config.toml
cutout = 0.4
tokenizer = "word"
vocab_size = 42
encoder_head_dim = 16
encoder_patch_size = [6, 6]
encoder_width = 128
encoder_positions = "learned"
text_encoder_layers = 6
text_encoder_norm = "rmsnorm"
text_encoder_activation = "quick_gelu"
text_encoder_mlp_ratio = 2
text_encoder_qk_norm = false
muon_scale = "match_rms_adamw"
batch_size = 256
Rows from block 2 of the image encoder of a small contrastive image-text model, named by matrix and row number. Rows with one number belong to one neuron. Each number is 128 + 24 x the weight over its row's rms, rounded and kept within 0 to 255. All counts start at 0. Numbers have three digits each.
After each neuron's rows are labels from the 100 images, of 14848, where the neuron reaches its highest value: "strongest on" is what is common among them; "peak at" is the part of the image that holds the peak. Only what is clearly more common there than usual is listed. The data: rendered rooms with furniture. In brackets: how many of the 100.
# fc1: MLP up (encoder.blocks.2.mlp.fc1.weight, 512x128), inputs 0-127
# fc2: MLP down (encoder.blocks.2.mlp.fc2.weight, 128x512, transposed), outputs 0-127

fc1.328:169127156087140120106149161111130097081141098091125140123128077088125128144137133139117153129155181121147128086147138163122118124142167085069124115122097107106125124140123117128133135112112124156085122126107153073088137123145096166103160111125105115124110161169137108111120126121107157095173147123131122130154121097116130134141112151112169132158152097149136102153109134095127141153063
fc2.328:103148117090106095128152131114113163143135132086109165109117137112144155105154145126116123142103114153115125124150057142188154097101089126096099134130120118110107081179145127165151122148119160133103176165125092125127095105154145108096120114137109115096151121127151144137105147138111114140113141112141125164090120124153141118147167107169091175117128156139167132155134115100143081113132
strongest on: lamp (50); largest object: lamp (25)
peak at: centre (38); middle left (32)

fc1.232:123117181126133132129081129105144137135124101142093121113153118117149123120093160123111156142162119102140120120163154145106107148123159121113065069198120080093130164153148150114126135124175089138161120092136123110103139118147164124133115133123101126140133112177101152139131120107150139132126117147113099102136103133131162128148146148146142177149120113111165109100134113103148115056132
fc2.232:147128120166159108132100107114125146080120129129163112110116147138134143156116098121108161144115123191069079102135131122119129159138131147145134141104142118103120104125148144104160098134110138092144074150179135119119110128106103106112135170094135146084132159113168111117146142141105147129129080148102128131106124114127110125163144114135093092112136074152073163117146127152186138119113
strongest on: lamp (40); sofa (34); chair (34)
peak at: bottom right (38)

fc1.262:111086139124145135110111103154061105142105135107143150120114109099090111106113078143123132153094155106090126107140127122125150123141146093119131127112136150139156091102170097106126112118116151147135197134158119125104151096157152155123137127116141158121124116136132109100098122099117121098124166096135103102152111105189119104119117124118188175168138151146127131176127111098150122142083
fc2.262:129124095122107145133127112123157096153107104155122133140152161128126127131174140140144138104115103101171102114109100147144079131126151169154138133133157063121126096146108132158082166154158107158149128086088147141123139143139104088175182133120133096105111089123104132137112156153130151106132104134111136158131119147120119110162159115132135111136154080119143106092131134191111160104162
strongest on: lamp (36)
peak at: middle left (43)

fc1.458:105125168143114122127156136102114165108140124159150111106147145094085119125112080178140125132092185155138165122125097098123104116143119111122134144117105156113113109138113147132125163166104143096088121096117146081142140116116122129091167157095160167123106156131115153109169146082098090117115149164125112100136145131130128142136120119099098187149098142144114128162153129121113154135080
fc2.458:146117112150129135137147147145070099102107142114144113154152117118141181135102157121100150133123109139112095123190067118120109142120087173140130131095157128085134129159091137120153129134123172176138130148144150117119090105131094119127166094129154132156133099121132171154130115171109126089179122145145101139130143112133137095133158109124120079169146102140113129086110116131151104114127
strongest on: lamp (44)
peak at: middle left (34)

fc1.334:147102093110073128142124146138118084173098110108098100113086104141137118148116124152123135112123162133121105093127164130138129119153166139197120158140147088146103130110167134134151091119111091135133113095158161137152100102112122123140132132143128121143137178164139111138144193126146161119113135119136055146117129112120147128149113105122124114140155104087177142086116133162143137123139
fc2.334:115110192106170125109167128140120111096088134158138123123156163102097100154062053124151142144166089184168166121145124084115134123122100118099104103063152178100157132117124162124129128121144112099135129122133121132140112121099145121129141123133124139141114132111150120158140136116114144131135113096123151125121136142141139096116141158166144141154093124116106117124157167111142151157128
strongest on: lamp (43)
peak at: bottom right (36)

fc1.363:146139139164089131085098139095125168148124174093121125149141122142148124104134108136177102137138124134133123133140112131139127158101159097095132087133163142094097146174122148134137145123177144113098124131151098124133148113107105105119100143084136121103109136118113091131076086173117132123145071164105132114113178129176101116167120108096168157152141096122107114131155124100127132151144
fc2.363:151128137078151154133177109119124113138120088177109116151152121123094106125138110149092108158152133150133143069153156124151132135124134131144140095144132158127146150162121134055112146128129129112114120134123142116141135066161126137134155110127114140158126112127115097089126158095142123127153120173080107091120082195130101115155138110177115116134102167112103125087119120114127150148126
strongest on: window (96)
peak at: top centre (71)

fc1.237:086091104095139115148105143105170167109121130109106119119142109121081146157122124151114167172069142088085168133125082128144129111123163176157168076144158136155121148109151140155101133150107144151139122114084188079115131100114142129145107127124111140107140112127139150103125144136093126087158141143123120107146128112133122144120118096125137082140133126122179129148109126111098128127143
fc2.237:128161169167135127126148151134140163146128103158098166141132145108160167127120127077135140093150150149144078132132132194128080137131100104076102161085143104078120135146120084147143167087151119142090162155143107121146078141164127116140110138129169129101147116154130142125123120132146099141116128104105093136119141116161130126160111129109106151104179141130114109108127134136132116105107
strongest on: lamp (49); black walls (30); largest object: lamp (26)
peak at: middle left (71)

fc1.276:118150118141088133134149143136156163136132191118162152171092123109147095137136122128104125110158158130136131121134100119178093098141109121129130111187140165113146136142083162161128124155143106088115115139158135106111130155136074163138109115111172113146118107159115111100105139147127118129128085178140146126112149076091106179149144154125138149167109107150145148094142120129155130143140
fc2.276:142106106109137124162122156144155138172114122121135122098114150128131113121101134134114127135118138119127077119123143121109131113119115121166081111085143155114119133122078146119121096164124092140138089135136096163072116167126131167106165142112154129121169168105102155131155145112135159125123183135124121064137110137116143090134153133115144160065065150119123105131122156144108136160163
strongest on: window (98)
peak at: centre (50)